Weights of a small sound classifier: 26041 training examples.
Rows from block 5, named by matrix and row number. Rows with one number belong to one channel. Each number is 500 + 40 x the weight over its row's rms, rounded and kept within 0 to 999. All counts start at 0. Numbers have three digits each. After the name is the row's rms in percent of the matrix's.
# filt: filter width-5 conv (model.blocks.5.filt.weight, 192x192x5), inputs 117-155, a 5 kernel for each
# gate: gate width-5 conv (model.blocks.5.gate.weight, 192x192x5), inputs 117-155, a 5 kernel for each
filt.144 100:526480524573575453422451416523476481472473507566525494438481512480520517482509522494500440475486505440434563541509504476516489493539546463441462510520486494554549508483494505534505474530487538554541459443430516534540541530495527523481462485524524528581558430507490432493488495479417417469476548534510501533456454480408420418423481545474485527525472486482486468572478471487538515505538582553440468526526484514484494434501533527493465495565560547514543506547507514492511519531491449497487474452499503476506499484484526542499422575504492449480453473479432436517478502588562502451521554551
gate.144 099:542512536540533529554492465513439465540493481455441511494493494473522533533473478516496467485477501509547502439480498506530438467461501469486530513548487533570551512506475437438471513533502494502489467487489530559509431475490494476513534534499515503482455507514476484486540462451411482458447386424447451368489508559509532540470496535535499514508515501494504479477510569597551512424459492476455515545535557496504470488534463477521498472479470479527550494512476490474535590583600571536510515512577478458524552544470481471481453461460528525504513478458454475462499552524471501460474474509
filt.145 099:479492516543533466395473544527489477471472515447424443488563515559518469501530546511424466496518498377455525465470547591490517492456466462473483429484489555532485473495494471472491518461480546501439417449540563498498501471452487443416489552506530547538501519527544495484489554510431489496499535518459509508455442478517557522475492525508491571548546609529459459474451464552602478525519444496513522524461465444447514499463513540451437488485434487580519554587501488448569567550500486469446520504535495523517495464552557538497496450491485494523528572493488476450465462511528492480508511516
gate.145 097:476483478455520479462431469494475512514500488482464479470495509532523507493479499510532497479489473453437600598572595606479513531525502423409465468474435478507452421465506482500480499494512538522482429417425493528545501512518545550505488557506511538529516461431462448463485466469490455551541507490500493526539513523452477478530470473529502520523451529529512479532503496511546494502497486494541500477425412552481448529512560575556534485569523515486533516540557542481602509489513481522420444464483578537536515513571543521536520551545501492503525576532540488497516510496491532508475485487
filt.146 099:501489493518479469455433435428561545479481513482490460503545502470498486466487486559515492432403435416400531475511511548470420478482484541506526503457522573600583516478472464456436518562533528537434460496512481446408445447477440443433442468526501538581524558549503514543479389429464468462458444489496485447441457506625536507494496507520501493508573524505511544493496481502472444437476470444546555489455468438426467494439463437487507521508518494535548485530541543581500494477482463498491518517516495539522483471543536523513507414403506520478496460477493497455492501464446513450465496462
gate.146 098:557549528502568488536545556510507511466492502503507513517439528543526525513506486495506457541544557506495552565539525494538490488468469513525520519511497468478486508514528522494483458458464507521461483565548515512506465458463537560560521510557565476564516472434424501490515500517511459594535491535489568523505459432416434440505504478488516453478470458410387444495525546566508549533527517549500509476488499474486493569507492498456489421504502487528490474438438453469488545517542516484517549547530489467548534493542495479525482543564574584501503488498457479495555552523510563545476490502
filt.147 099:507493492495497470460444516519529511538510496518531483506498423538523447403460524555478435460529514455455518569531471471471549546491463543540530469469482501491464456494525498502541522473518549523506525484486505470498482528514508526510479466472454479481477492418486551544390474491476477481403400529599481519534490482493478546523517497535536528491492514506512519511566520460400480529535462486523455481464544510491403454454407532542460370524498512528514480496528477461470463429457438544516504507481493468443477493445445437476509444542519463429428485513499516530527515478524501496478465484
gate.147 100:537573470465443425466504539515495452466487446456488525503471496536537519534506458483514556505491514548551532552496510474584606520478483522513476531469468523521482485447458526517559512410419477491415510534517449538537495466533442504536524476541514478485507487444495510517516527543523533562511530499549533535532530482509463458521493439513508495493511512485474539463527525547465575564500428493477450513519473550509486508536488518513504512435486552567531513513498437492465492549519505529522533540457469493547535512483460497510585499521532514483512531543501539522483503499463524521488480500
filt.148 099:578507504545583398471493547562467483465452436462462463487501524525489487487521552537478435536524454450451504480472511503544555512519517569543493503475524503504504501542551521508460487487585544508454426430509566501511511509524482407393408434460559556519465452492546545516468508457436450487509511546479530484460459422466555551493443555504523540594533538488474454515504494522575557528491476485536536524518475462505511523522450502473439434460478518565520533511553487487422451465469499449480480544549488457498539551457510540537469450501443476487456492486460459532472470461488514555538539529
gate.148 100:487494475469472526504488510557483475513550518486441494508495460451543595529495498552556546519526560556545485542613542531453483516512491502470484525475444445429436436481421493550492565550484508527507494503476458531529495462502535519566536490440431464525548537527443455541508470507532504480476480484497490483551565548512537491539518525540508487494448494463481471486485559600536498493527532468494413465523536518490498521494443460510561523471502582594577490545481461483537511509473508522503502485527468463549530471446420496539542441476566571526460487532515505477430493527437487441507554516
filt.149 100:524512549482484590562472500505495520489462451500545473419476501468452446530506480493515535523530474510518516483533524522478410488483535520561507480475484500522468450504509485488559505502530521488552526511465505480435476527521500525512516504509463445516483525553477559487518475417502507493471453533470476454436463505550511513548541470431522437510452459484489481511491514437518479419463474500496539478477474556558530536564459431438455505520537501484489430435503522516488527517570535522555524517470484448489467503496487478529547529462443466499489404446487512469487485424478513468479483549
gate.149 102:445401471506513431446511534498547515484491522548546495550586504470396437555545589531474493530479401409519486510507514560468483454432493528490449450490584531443446475444467528551533530550601562469499499481498510422464525513508486492470488520438471482479475510525508480441497487440411491428478566493438514531479509564496502548528484491479536590547523489456465484494481455516579455454453423475527482511559541491496551469434512547454482511471509486532518570578553515474468480471454455492454432409468460480521507524466513549548531483495435438504479488489484511487461475502515440446518510524
filt.150 100:499566587502443513539504484440485435465506560437465522516549497487496491483511462455472497503432461484492444398454444472487502538520504488547524521519540561570530511456540467456442499488445462470460482528532530492476484449417459370405452531523555550489448545468475519510500465457509540422515483420470449374407416522543537434509500528577545504418524482475498503496518548562528463490497487530454544523499452466542513527503512435459515563433440492458492517487437489500524484505558517495497578619538471507515489551511547459430453510480524517543537481443454481462534537498557431568565458413
gate.150 100:531519479466507494497497496483470462524541495477462472497466565511478503549511465504546528534514519512549511538488514552481486435458508464483493520431565519513483438492521484511532476510543565508502528517490454496475445474579538529536555569465470444491470427454580591499490499539540527437473450482494475484514567559463493544544499523527463403497491458494497570504524462417432545487467532602494526535516496492489466453438552504511497507454520510521475468442482474528565566575498493449517548509411516524502526498483480496543518560489460438463570544513506589538497468462482503480432479501
filt.151 099:561542563538503445440505529576475486487504501491542561504468507505478422488522515475482552533530472419454545533464474538517552506481456512509563557527475490569579496494484457440491477468495566551491543557501500507503455390437532562475440490483445459499546480497526566528523492452420465477464479502460545607515500505462439474557590526569536519489501506466436409537559573546564519522459404422501484528518507508463516534555488504462447508458475495524568486486483491443512479492446488504523580535527563584544495491519485457445536521506448439563504481434463504492477487436430496494530480488
gate.151 099:425493480565557508581565522494536457469458466502468470433390537428496532474596517492528479562470540521506504497512486514498401448507483516509468519482504440402487482480518574546452526592477484493461496532474436526495536545546509511580512487520506414488563531527447436516534437533501522485530500448525522443490449481506517496504518399470494553488468355448476503436479503568472554480537562485492528510521544574634561503526553424478484481489533525459454531491446506557509552557535607523514491515531489482535503492529486459468514514470516504485501432517514496480485527519442537499509534513
filt.152 098:496466522530497495494468465410539547536486503512474519506436463472522484433460528532472475439432464463454538547530512497479461507531540477513543536506511482497483496403452554513478551551558534552472459514535398454454485492494571504503537485516594559501522524547475449508422441447463475473467449468511507488502494524489552516461528521494520547528508502526522582565529550511429438440522502474449501473430465448458462449440509487502502515541549547526458472464456470573535495433444480526511478548504495477476484485453499477460483481527512483418488496452469528516508577542472415449537487442
gate.152 101:414457507541572502505511558523513499476460476539459507521483478491472522550648621465412443595571502514540528563467492515446443444459520534521460470534524506507444496501515549557483531579527475438480420473523521459500546567509523526517532517514507454442468510467453416438541460448464524447461539552474565558517511525519563470473475443467528555525451461483476479457457473527527449483486518558507549579554490512504520513450541527496447475469476461504441516536554494498501494509475481506425394412475478463525525460550550535492424546535477523551513524512504497489521551575537450519535547499
filt.153 099:562571527491486465537571518470476522525471435494566550493497505459433462518479415430471532502440455503545449451531511503634544497512531574541467420423528501457495500502481451493524465505527497442500545565542488479477483498546405484549543480554490499499528458524535549476551477482523536496512472505515449468524508462513501503483411474506521487519490489446489512495524549472476577517453472527506504463461463536463444459535498450485555542446504540561511466453449516538466460496535539593598577562497476482513520522493424452492542518468513519554469462509534536503539499457474600537470418483
gate.153 099:520494509471505598523466506475508461421454486489509509518501462503524494480396491529529485494536492464457482539531468423428499571518499467496500490510470511517479556513501477473464495464479527505493526537525535463464515523482531495467476517443468536558512504461459506514479529540532522503461522522539473524496470455539495440439481535522497483464473472466434479526542530510506418439520511542527480424431475487533579573527436492514581550556516495491466457485515528522518505544556542496549568563504488558558486466460491506512470460536565598528515533493474482495451450499518470433471477479
filt.154 104:447498470463511442425449468477447464553578515436488527540491527529511489455586498502493483547550517507465541473558517541518586538447445478496530505485453431461536484546574490431425520450492510549418467462516545599617496396438510540532531527488422499479492465411436500536511544521480446528547479465461528539532514490519475492487459500521497445496513576545484427420444490514498541585520483482506501478515472493488445458492482471491497419467368364449515557545493448475482485471525504376429462481517522561513573535554508475470449519456497517497559565516463419477534596607524556576504453428
gate.154 102:523533507378446554544502471490450500534543482481552548509478527521503480507488400410527524485466477448457528489492506570462502489439496423499514474450455449422464442492523492436460498460467563488473526514461488556531514471568460514509459478531462486527568476449533568512407459510481506512500507486523433494503537468448486486506451556573513451462439489492471520510546522465477510494476438501488506499491438563508505519591447457458532512521529550535524532513505599531482464482492544476497549495509471467411473492520437425519548524451440494520519478433474479491533504470430528555496399477
filt.155 100:459423408470477453445440412378511496525494544460433462446536491530509508522483573577536546469483505488510525628575561546459461432487572452451479502556477418424435525437467480498443530542548546524479466459475461485533521550518491525530550527481503499476485509473502468436498515507499510484488506471457465509489504565490504493467446480497427468453449479473474487482527483461497500490508570563507476511473489506520538510479465538539509550518522534498459526538493511540528512533512461536483480488518465491509489516438510528491469494551503485504493549524522507473477491499512466461449464529
gate.155 099:519507590489512570549534564545443436442510481462474472509494488518521518532495532509495513424467476468520431403466477467519506539460468451452486462508534523566533521433490476491517587528507544516498498528490511530540513491467397422412465551612585582539496525537503509507510572522470521518524477475467409421451477460486503498535506511504550533487443475455469432486468511475511469504515447486442476480555535573540503480521545544529527504520541513548553542542552542504544508480511537537486507492527445456439441451479502502502473494511540504506488537513526486471456452474494491533555515484
filt.156 100:552586616565516505517463466476462440418491546472427449471527468411500492510523452460459534471406440502507495449490532516530476533526497499539529554637477498524526519510504503477494543559529516527483495523529510502511545502417448476469550497565547511429474500492448468555484393397416478509562491443382478407459543553523514464498567559535592544462500485507505469509483551532550505493543502488490510504538581541586563451471478430483476474458461548510525524504555512478448475462466514510498479505612466442464458511522473462398491507460449444472487420465480399481529492487471453490536497472
gate.156 100:564497500541573540516568551586426465454465484430464454422457521508526547512456488525515477463485487466463451467489500505532507478475499463458422442490548573531517473479448470504503505523492488478492455451494560519502540544527457467464485495552530558554553450483539516503494503510513514503488513482470456514470424390454477451455458567536490529511491507484504482515498483505527516479492532538474483444440447529479522514545557578559531484444429482507520548560502464408493530555525526468452474464536433471457478463463505553529478538530573534508528531539518446524501451476496509474477498537
filt.157 100:521511444445524486487504515561519533526510473520525495521542522480494464537481492561521456485507539502544519508467505516475444469483500494549576520492554578569461404516451464491559516534528542448545515484493568491427450520593576529456496556456478503499445445521514525465412409481506506413426457519531535541544584536475499581535479588522457479544519491510514542555518462407481485436453467547538554520492470401418503508527559505513511489559550475504495519491535555493490477469452460444514498457433517470450470485471454499526516494463491475496546485515526565580506480444475453442465504578
gate.157 099:440436456426384498515545554510539513528573559491514563584570586529468500500558521457451553564518498495498509422432419473491467457455458490470462477520492485480466518549534510534483491525476480539456488560550487500521486491444513510522522491500421446426447468494541540497530499485515513473518517498477490454464488512538501496513543436478493493436547553520556500466447484473471533521484467465527502469524548512520543487492522463457498540469439510547532472487500507527525488472467480472450476486511497540482500550523495446453504498419438416483540506448497503538529501513527546523522501496
filt.158 099:458434460526525561556524498447493508486474475577551480536507496451522540560528533573533537493507546486528494466497572509492428483534575511518510473520511487475470533566517517498492481538534508441534459424507529468461515540496487440481488492556485502515477536579538494481542504545542523566532484455437526495537514514489504493456463503471447529525469427463455482511486457544560442394477541567538559528454478503504505492465498441475523516571530527510472475469494503512501507539517509486532530525520510534546574525586568592545495525457485541535460452517519493472464429504491554504524530534
gate.158 099:426458449425509482420437462477512517549582524545494495483506538494463469524563544543504490532521531542525544522529472551443476433445537457492540520509474526538455422481452444466507531521524541483451413474460466514524484492548496515557503501443451471472530511523511514501524504488525564462528493510506577529496511553479455516552548506431402411500503501492499576466428457437509458495470492520489523559577490451486471537508501477512524558527479484426477559540503568534447492539528476467477486492501479505494433390536485458440477502444455451493540504457487548459479522532446440461462475501
filt.159 099:483480456479438524522482453450500460527548525512513531540484421500522471457406472542494492442486508489516467494550475435463522526487457468461485503463425492521486450530524481533537530441479513516525589582522426494525476458504542511575557495435446486475445513426436487522485513484490522586528478541584505469510533502526458477506524498524503485504531513486486546456503566500428486531538508505439432443538601531538492479480457519591494474502456489495446512528513487554471509495521534412471464472447498542559573553473475481517529432517580432392493512492479541532547583583550499506485500471
gate.159 098:486516502524493530425416532598473520502448451492496523524527519502499437464515505496449459482499482421420453456496569506442440467487447447529461373453586603533443468507444429430516506517525512524519474466506596478411464570480458480469477489473457452522466505498501531470462424451475454486458529598503409430478482450487474487496511537484507534557472471524501433524514507476531481525517457442555571484391447458456497528554465452483442468496470464537568485511575528480527505495493486498520469477482533531548508516496451503523500495466467490519505450525547500514550490386505506454462476495
filt.160 101:510515519543509541484482466442512539505416454548476585505531486475484488516466480481500527471466475476491487527496521568477472515556573486531545501489465452541548544551533511499457494540479470466516458549548514503488497543528485492497467495517571547511509493520526444422477472524502503538529533547501482485479443494484513426382407525507431484503476524494440449523477487513561488498517539521497518478484454550533540582524473459459443507519528474456488496500465514527461451497526509490502555528530460448516565561508529527493477513460499521573480467406470510538517505500509534519513535474
gate.160 101:419438459474469472416488561567551554544502486554473445473505496467455489512532522515479464506427460471481483455528514469480517466446442539536486442466540527478493481460445480527581533590577524515532437475523546450484517525497502476542553519470475466466466523527560537535505472475500521445513537546504514515517482482511562606566528422465466480505461537561550529494418428463459466526496451465522548514490515543460480526521553525502499492476433459534515530605535470495518470516549558538475434426461448464482511519446441495521556513420426465437443477509530507522518475457495484504506507509
filt.161 100:537528564515484513469441503509511463435537583462494461570566503473513526494492469479502516461466475519508449449522545534473554612574486568482478513533580567532536488479472496528567540500466487548517522514572534403477537458437457448489549546551504483465486536534483499513461494492519501462497508433451443497517568531562516477509542510532535488474505531528511514536513528567532441461519512477531496434495525475494478444482478515549597548505441487544544460514511460485494519524520488534553541549493460525531574506489512505536538500492514527461419505556522474474438412499532474468507520514
gate.161 100:561515524443445585556537514515438461486499472424505532504509472494514479456448447467494513456442469435447462465457441462437449472481487474483522462459455472500546531456480489467454589562497517527479519520510494529503520519482494484468460498487432475479488557504485505490453417461486486523499493508514454473458426486581500484519467561574543537504459456504555481499520506452474473481511474452512486474425426525521563543522415429458533553504469455422485510532540608612495479470467504492477465442476435486441398473451476448458468444441453482512525500485530530420491506495462468464492466423
filt.162 101:460481474478479476486498566527487545582589574532524511502510467500503503518468450467478505507533464469497533537512460462454481515526504419461555552563473457501504514504503506538558494473516494475524518512524508528491465466461552616563519499471460508535529438461491497501442497485530526537517520518497511567543502483421445526554570519465428408434474516534530526514530548511526464488495521509483491520514574510486491527518507528529565516498522499436479507464456439450529549494508508447493513488520530552488463457504485492511534529526487497468531508462476454545569577585545459462523578603
gate.162 100:464470443463468474452503527554550501500482495527484498504478499578577540495510593619557496518581585528475554587476466522448531484495471506523516491447514490523512458480527545546486504463495492546538536485437458430497521542545521564508468515489447454472472517448467464439493520526494451468446465540502489550505497473466471497488501427474458460492471496486459445511565502486504498574548518483522490539580519557526517559574546557553503551510477454491444499485506506518585562563570576520487457472477554580543579519502535544581506528549512488501464526512538572523497509495516461475520583515
filt.163 100:489502488515483497525539504533518522508500482496506504510543558420418490558517458458475530544455483497510558509475534515545460479541585489529552515477484479538523498478504533510580474522534478449546527535496517522470436517545566512515516451495494505553575510564542505464551503477508551443519518499506516467500510510546576568498500533502471480505538511467511522561472439458495499407425486529430520552492492469481508482513533449445490561470557577552551462460451469499544504466495475551531529539516480438479491506502509499533570548446457516568523452464498552443435452444518472473500533610
gate.163 100:559504490515517498473477532459550595571517524559527492475473494535536477563480500527483535531547575467540534508562524492529489522443520561555552479515526568521513496463441450486555434419452507426590530509537479466435450468500529529536481483566494529558567539535605624523547551594508568476432485552545469513549452452432502557527488477471419465460497531531510526554526486484512508515477434564504554549542561454419490506497554539517463495517429514558526417441414427443534562561572558570523602533538524564505498564510496530572544557527517493516422461457450483514548404431523519478505492564
filt.164 099:502491459536488396427563579537501563552470480494496538560514588510488516542541501498537518512520497456469489450441547547541518456470504549542482503451555576506483504486426477521514495513517520511494476522572499507453474506543491509524487492488444469504489451515544467446488478534492490482494514465503523538501472518428509534488485460425423536523534532490418489490453475570506594556490470485539526479451489474471572543496534476489503562498446483586555545490440452504472486524449479492522503475442542502523509540476412474506518505474510557534483503504475563569550508505503524501492521534
gate.164 101:441517540500543491468459525542516466478511535454442538547556442503537450439572548467434410476466489436511499520497486456406534609507430551533507496534533455448464494467520568518479616528457515529463481499511531427542574496422437467510519580570545463508469587496384483524466477521458456508508521533468474488537514519576543466485500426521551507485425493553481448443461528526532443548607476432573516488513520521550501484484486491504470442551508467539514519555537514466507472447481548498475467495515501466505493482561548496502440493520497465458444503530464419472462541542540462550584525492
filt.165 102:470530570584542447455511514515463399503580574437420486515523503525563489467602537460425454513500477446492525540510497490514522528491462494473479537540540539544547515513465491480487498498448494477371421486529501512580529433410406429490566554557526500496473531494416465475531476458407474510527517465467496495448470527531465481510532478516536500474502520531476480441463563582544482506544504492528472481483468483521532461461508503553507513486450460521505524536465385441487501508451442509474451502502479477488419457578535472390417502519541496501534536542451472426429571584551490498574517479
gate.165 100:552576507493500526552541540516426410468515492526501515486484492455534572538482425501566509439402517528485519468493514468515499518489490384400454517470495515521525552505491510465457451505478529518499497540539538543536503485511400413470495454570549511575559455482471494511503436537494500565591476447477440452495463416427453469483476555554527407468447446457396477498471520539499513469511548530487499475503457557512476588578446432526562552517547526548498525523489466514494485514544516459467510551487533507551486459543491520496490531467536600565547518529464473464464504531514554535496536536
filt.166 099:527523503475524490439508530461527531531487491538514451471482479410471450508441453512561531437422497489518493509493509545523521481476525493493535502520559557533501515452395471538506573574565576511549505438442459481497502541552537506490458506466514558521493483555534495516455442445450520456516515534463547532493483531480478554561559564497478535511570528535491542555491480494505442456437430493464424523543520431481506493459567541524490519510496539539514573592545539498473464480462508487490489452483472468373412513462485495531519457436445453454490455447500512517459459476471433431521539531
gate.166 099:472548568502479551521488520546473519510587548446503541528493561578511449466563475467451499448506437426455488466448479520504520542437456439471550545510506490551533497511508463391467527475485560534457513540531567548542469405438443529457525549586479466499508462458474580550445471434435456469408392476480422465475457485500470485524542520547546437462493521480480506497514540491505531542507472481483470455470444528480473493511557527471469517480476498558587531473491455465513463401473459449514558562517441399372414415547425372398440562523484471505535497441392455514528526500515533514506443458
filt.167 102:548541509509546559483453506553531526508490524520516506497508552537515473492474525533467407507524526480486492490531514519514510513462456509558563468465514545556524467547482407367428503514486508504455437425553578497472463478510482497458504552530499544470398485437475484481514470499465450471415473489471554509514492511545522487454474555536428496556519493470423484540577494527521477467491477468535541491458449428478536543502530518521483484518457441465516474529529532492454490478495454467487520464454485452447498450539476465414385498481560561519531510531513492534549500512495531492456455463
gate.167 099:517570566530484486526560488471537488495483484448424471465457525517566526530482457473489554503468512555557496550540515514498534525495509504439480490513520524515515506436422487520511484506481516549473497487441403459499472451485496514524535503554586580513539575548491474460564520537503494489525483466462428413472498533503496503468480473513477514481528502445441442478502551503484538545516490476523457465548571464485506437470461483520501565486565586573560453420379454521572529528532523582574567548543546531501508431471469490478490473515574505532446507534518531496448481511493452492521444454
filt.168 101:432423447409457566544486544516483457463462541516513459425460454512564534545487516530555525500511572522542475445483436458456482519486494450418448445542505494497506505518539500533536489441448527465512493493493517518567551564484463466488471540524531518554515529544565586557505578579555563577577496503501466465541449458510479495502504491477468455405522546558533547440472487436484439447493480562523528499506510546545475547524514575592583501534510505486495521534554535433542606626651565489509545540550519532520507524539596570607546490516526485474529577545512446475440405432514518514462501543
gate.168 100:494491490494492549537527495516509513524542508510535546471438449471482485532506496515526571505531599598589553516538534473516470482467464511492519517527449512496484468457444498529625474480474495495535564517449423522451442434455557548563609511508444451496525573519494528526562511519491516522476453468492510501554541507500487483510554439496483459461490459468495470454532525529509512490431430475420471531564617510478480495526449481487485464491488516540513424453436420425501547528573562575568564569522504586569552539492476491523600501504525491496491475494483512446517489473482503474447437519
filt.169 100:477504532549565506446486484541422389454467476501446477456490513498517520529535525512519507450468490514468506487463494539576569564561551417477513535504473500556529487546565530526533472445469464473526470482416526579582526542514425389429427486606552529523544488436451443467498463482495493585575458471461465438452496499467433458481484545538566500521476475506491460512486537539571515545520533535410484484511465554552478522534533510527515519510455424406473563570539498441466457473502510477437489525523506488489516543568537512526524556521522515543516492490494487463530544544528601574543545547
gate.169 102:440498563521492551555525527521524507470466524502448439486510482542553512506550504472455476475492445390440482450418467498431447459509514415433464493497474465494462460470518538499464586555538541572452435494539542500523503507495510514465456511475518487534535513454425454515459457434470493484494496525528487454434431501506501464473472472513559519451430459450443440494516537555514509528548518531505536578514471544546522590605515536496503549495494496504575555539545541510524534500534504450431433542572530480504497483505498463468442484500462472516509552510463453541574602542515483502524534531
filt.170 101:493514545501553467459457494449499414414473488455407460467515463513521464479498558534455496444445461454488489522495466552502537539502545525500446447486548545563530568476504498495430539512464508487446485473508482454531557519477469415410486489552573548483492524489470508526462458450439493518497501467426523428445474528507495454490493462538586575537509510538531527461503512507572533573523457484498475475468449499545473438393515498485489497514509489506483546551564537485473474482510507475455435515568530524485476511539546506455468469518513446479466501502496515511486512518470481523510459444
gate.170 100:598578548511505541466521527522455483543502434439465476472451537551488457541429474489491543504509478435464481438492492510550552509510523484493516478455502603572550530526488469458523485486535565523538503480476497541495420446548534502487478465518467530533550485430495529403501445424432432518464439504489471465468523446482474539538489547562498468516510503472445454503545547507547549574461439500499493476440477512489506531564507552526505565511442500535510497551509501509526526499480495504462499483451467479402443475470428454480527507512520513587540532499508544484529487437520541546513487554
filt.171 100:511517556574468529525534448487467485492493541495503471478512428449562665591457455490538555468479566605595539511513476453448411501619567423413480540534432472499553523478504514551513516508433401450504483524519519513468499520485510521564514483485473504495481512539521428475468482538575581528509504458458510497497515501476471467493526553542493509458470510551550510468450501511479453458545645548485489485496518503487493510529456436477554560499486533445443500465425500508484482522494493490480500510565484494478498482469496497471467481456530547537516494493525525474499496546521446405491559554
gate.171 101:522490467495490456537524481501459508553538460464526565528509592474443504497556505479530503489454477511482518460479519528556475437472498504501493505396542560538542500499423418434470481547565544561512520489457482559460421482568501486492492489535513490509537461528610574553530465501529531511504491467548427439538547549426474484514465476469456485531498401459524530500506476451384614473404469483463519552528471571526429438472517485501519480494526590551531510510516540556532514500482485487551568519469538474470469501494435458497555549502445491493485429452503542522513466434408543509432465473
filt.172 098:441483493483491558540490461471546570552491480560535492472496535499525514539513494516508498501475528512537455389461500521471407440494514443488480431505523554516547571496478489442465511556476488477499507450476524502442468504460457451472469491521542539523486593633541473486565490518499523461458469468462464401438437464524538527486510469484493523464499503554549479461451457484514486476511504506527554553471462490473481500526539474471529535518509497467501508488481563475547534542554553556537483511533481444461442484537494503477456465420470536540492390465527506468514505498485490505504466494
gate.172 100:510522499482533524424533541518536473464441448533501484476491465519430430508457461458453488468495391406474471463494430434473544476474487508513502462451513536513489509411455444555544533465549538499505532576526511493536472516521464482476437432564512516471489576494542531540499516424461488493508483540507469502460452473464435492517491470511539551552456517439489505472461532443475494541422430473541490465521527519526552542497501512465465477475415487484512509586522543520558540550516512558480524491492451492511516544437430462515547459474466419462399469418491532524550509492449505484425458466
filt.173 100:519438479484431523522495555548486499453512565475564550517453532542460449493468516463466531505601532541542498518475471448486478500451401447507500532530469544519489488534452449444536438425476482525441501555555481561507501448460479511511523531556497453487514534525508598619578602520544541526443503535493466507504484472495460443514586528478506445415574535515483534471484457459424507444480454478520469454513559433456468526516470546464459474477438463526490450453531474459518562478530524476561522571497473491466482435577546474503546484536465483488563523486442462464458466436488509440455488496
gate.173 100:496482431467506588650522519480442457514539516547576521512469495464495525541450415494513491439443512499479462428455476500532476444451541444450519504494520456441498466523507505488513495512517494466493557502532520558519492469522419443490507517510442463444505534514510478449485479514498531548507511446494535473493461467540491461499489554543458478487506400445504550438480431497497450422521545613532552547461432473525504507519465421467523539520492505463467528505532530519427527507479483466534527435464507554533492460548505471452432462443469519531559474468482486430483543566537549511464465522
filt.174 099:495466459448433515505442466440564512526442450528500511440456474500518458539451463500498569537555550500569523526517476461446454503509539513475534501505457477510498524516519522547549457428416477446505510498465465467458457526527620604525451477413407427505505484471453477484502526539543590518506434542524540547563470478507526551523498475507484489445535558561546524470482486385450495469458456499500499550514501464446472543553460473473443523472510448453412431436494540531479529567565600448448521525544543584561504519477512508523557477507488442540545583548551571539482464419455496436454469503
gate.174 101:545541586581525553550533493551497520486464441503496430415479499485460536504487492435457462511505464537460500482486445455503446439499504526506523491441572574526535528421450462534539483501528438472548507505441499453431437515518503498488481458482479496513514510544579538525487459434509496391438494548503463473419432428517536557539514532496516488554475499466598526589524514454487448445465547485450518550533488493492550546519508496421470494399441499495535479482446487498546555561548519549519517497534461478508485476457480476504498531505465477464470454427534535508509481470463467469492526522
filt.175 103:499530577578552457472469485541490458453552566473475502570511505501495503403527527491457434538506463502429479516518516529531542526486400529574548595540502479506534465572547510496462491492508490577432464505613521525530514438412488477458569530482508520425491500473462435511517505418398387502561538437499558543494489417552517498495546501456524500515537479467456440474481550630580512525543540448557532500486525452538492460489510475458494414490487527497526502483503392418479484434439453496502484511503458504524469405534542511382401461506508524480525501465393404470507529623577507545530517469
gate.175 102:586593558530513536512486508555488462491485455485485500465451550537559510502458443528536562461450517500507520457482484507566573596562529485503568557508484543562546510502518493459447431446454478532543545491478466559509478453515492462497491462584542539520567531466484535574550493522543525503486429451485451427480481466468442445517504503557482440460555519469456438526553549521505550568555516469419447493451459535525519514559507520507501515483515541488518431479430433489500459488482526527537613615589421453502537457495442451461509567542536532546460476448499490466532504466419538561547496532
filt.176 101:536539557478506525469442493533440415475509488483423472498440527571517458438499524442451474542590520488434468506496476509484507497481489473485488491470509487493444466611529450463500492474518539549448477542559563503560494503525469487531578494526540485480540459438473556532495537486493492510453438499517466439521528429514449404441538541525541439485503509496475495493519520467477487562525523511587529465431433513528497507547459479497513498462419488538520500501534506503536604525548497472560538556499501498489477413596528445428443488534480463506551528481446474508498490505507550497448444516
gate.176 098:427476496496473542536494550575491513473507494574560473440429491521526534583501502522540493486494484511493524558522495466488488488466507429468446464436481441452511490436511542505519535513527557520549571522443454510480472469552496549551510470449445529531548525453464496475528489501510553494439530483505485535499522458455478486550542461506489483498408418439460505511566549492472489492533488529461494499506505596546520528576521521513532585558564558528470533495506526548585529565556577593540467458476578507524501456499473524532519508535519521538540498515539571452504535495519491489502483544
filt.177 100:491529501463412483516484479519595570528452471561538505543596518457452437476495459479443498537444497502515489521483484545483480513533587547549510421453497454480509468476489502482509460553544485481533510456499518418429492540524571482474461469442509490472474492506484498465501457472487562426517561573515561506525557582533578505467509492491486523535504487521516486546534466472542491480501470420510516514483451457503515520487525476478513613509530496490518456474505580590480438438488494526486467468487505486501560530464488491528570523468452498536482448491580628549522522470454440506534507492
gate.177 098:431480460428509534504461495496565476482531504503486481541485447450510550524514462529545466524497513529489478472528502511347431511515521535499490493501490465478508523519532514519488572516505481486517498476485517423513549501481568511492508450359396439450461524466435457500454484529584498436547538511451520472518556493578491492554561451480508458547439453511538546509471479477498451500536554501568582516512499486540524524519454428499566493466434430428459473495539497489518519512497486448438445474541513555566576500442473506528466426436489543481483509546578540559549514512465450501523517474
filt.178 100:543524533546524473506467502525487469473504510400416476488479542455572617526502471515548558528489600629560577520469559516562455514531505528468487500531491523596579537495494496503478496498441430503514507465466465539471483471456533536528533466547496469515517490543477431463536489523544478468506438426389462454511508475507533483525570480538532520510540544556532469496462478559551567490526537483441494515507525463418406428474505437519582523464465446478457442462474433466526526528526507528497481493543475522553556453482504513517500502454514597550519527615636566507483506517510525440443503513
gate.178 101:517513524484527518499450506509456481519501494442443425455508511548557522468548562537453421528522530508436525489490475500494451494482459494497552449481568548506479561515486479438370491501516497534511460419495603465522513546469484478496543528513506512470478438455494548528500477506530453470487483495468438414495472462500495531482447489468451486466431460522531464530541502463521516501547531474562608582447403496517490512538519511483496482497520470455499463469472498481527595537578572477469486492511544564507530496511539490457429535507474483508564543524535465552525491465479513550522446440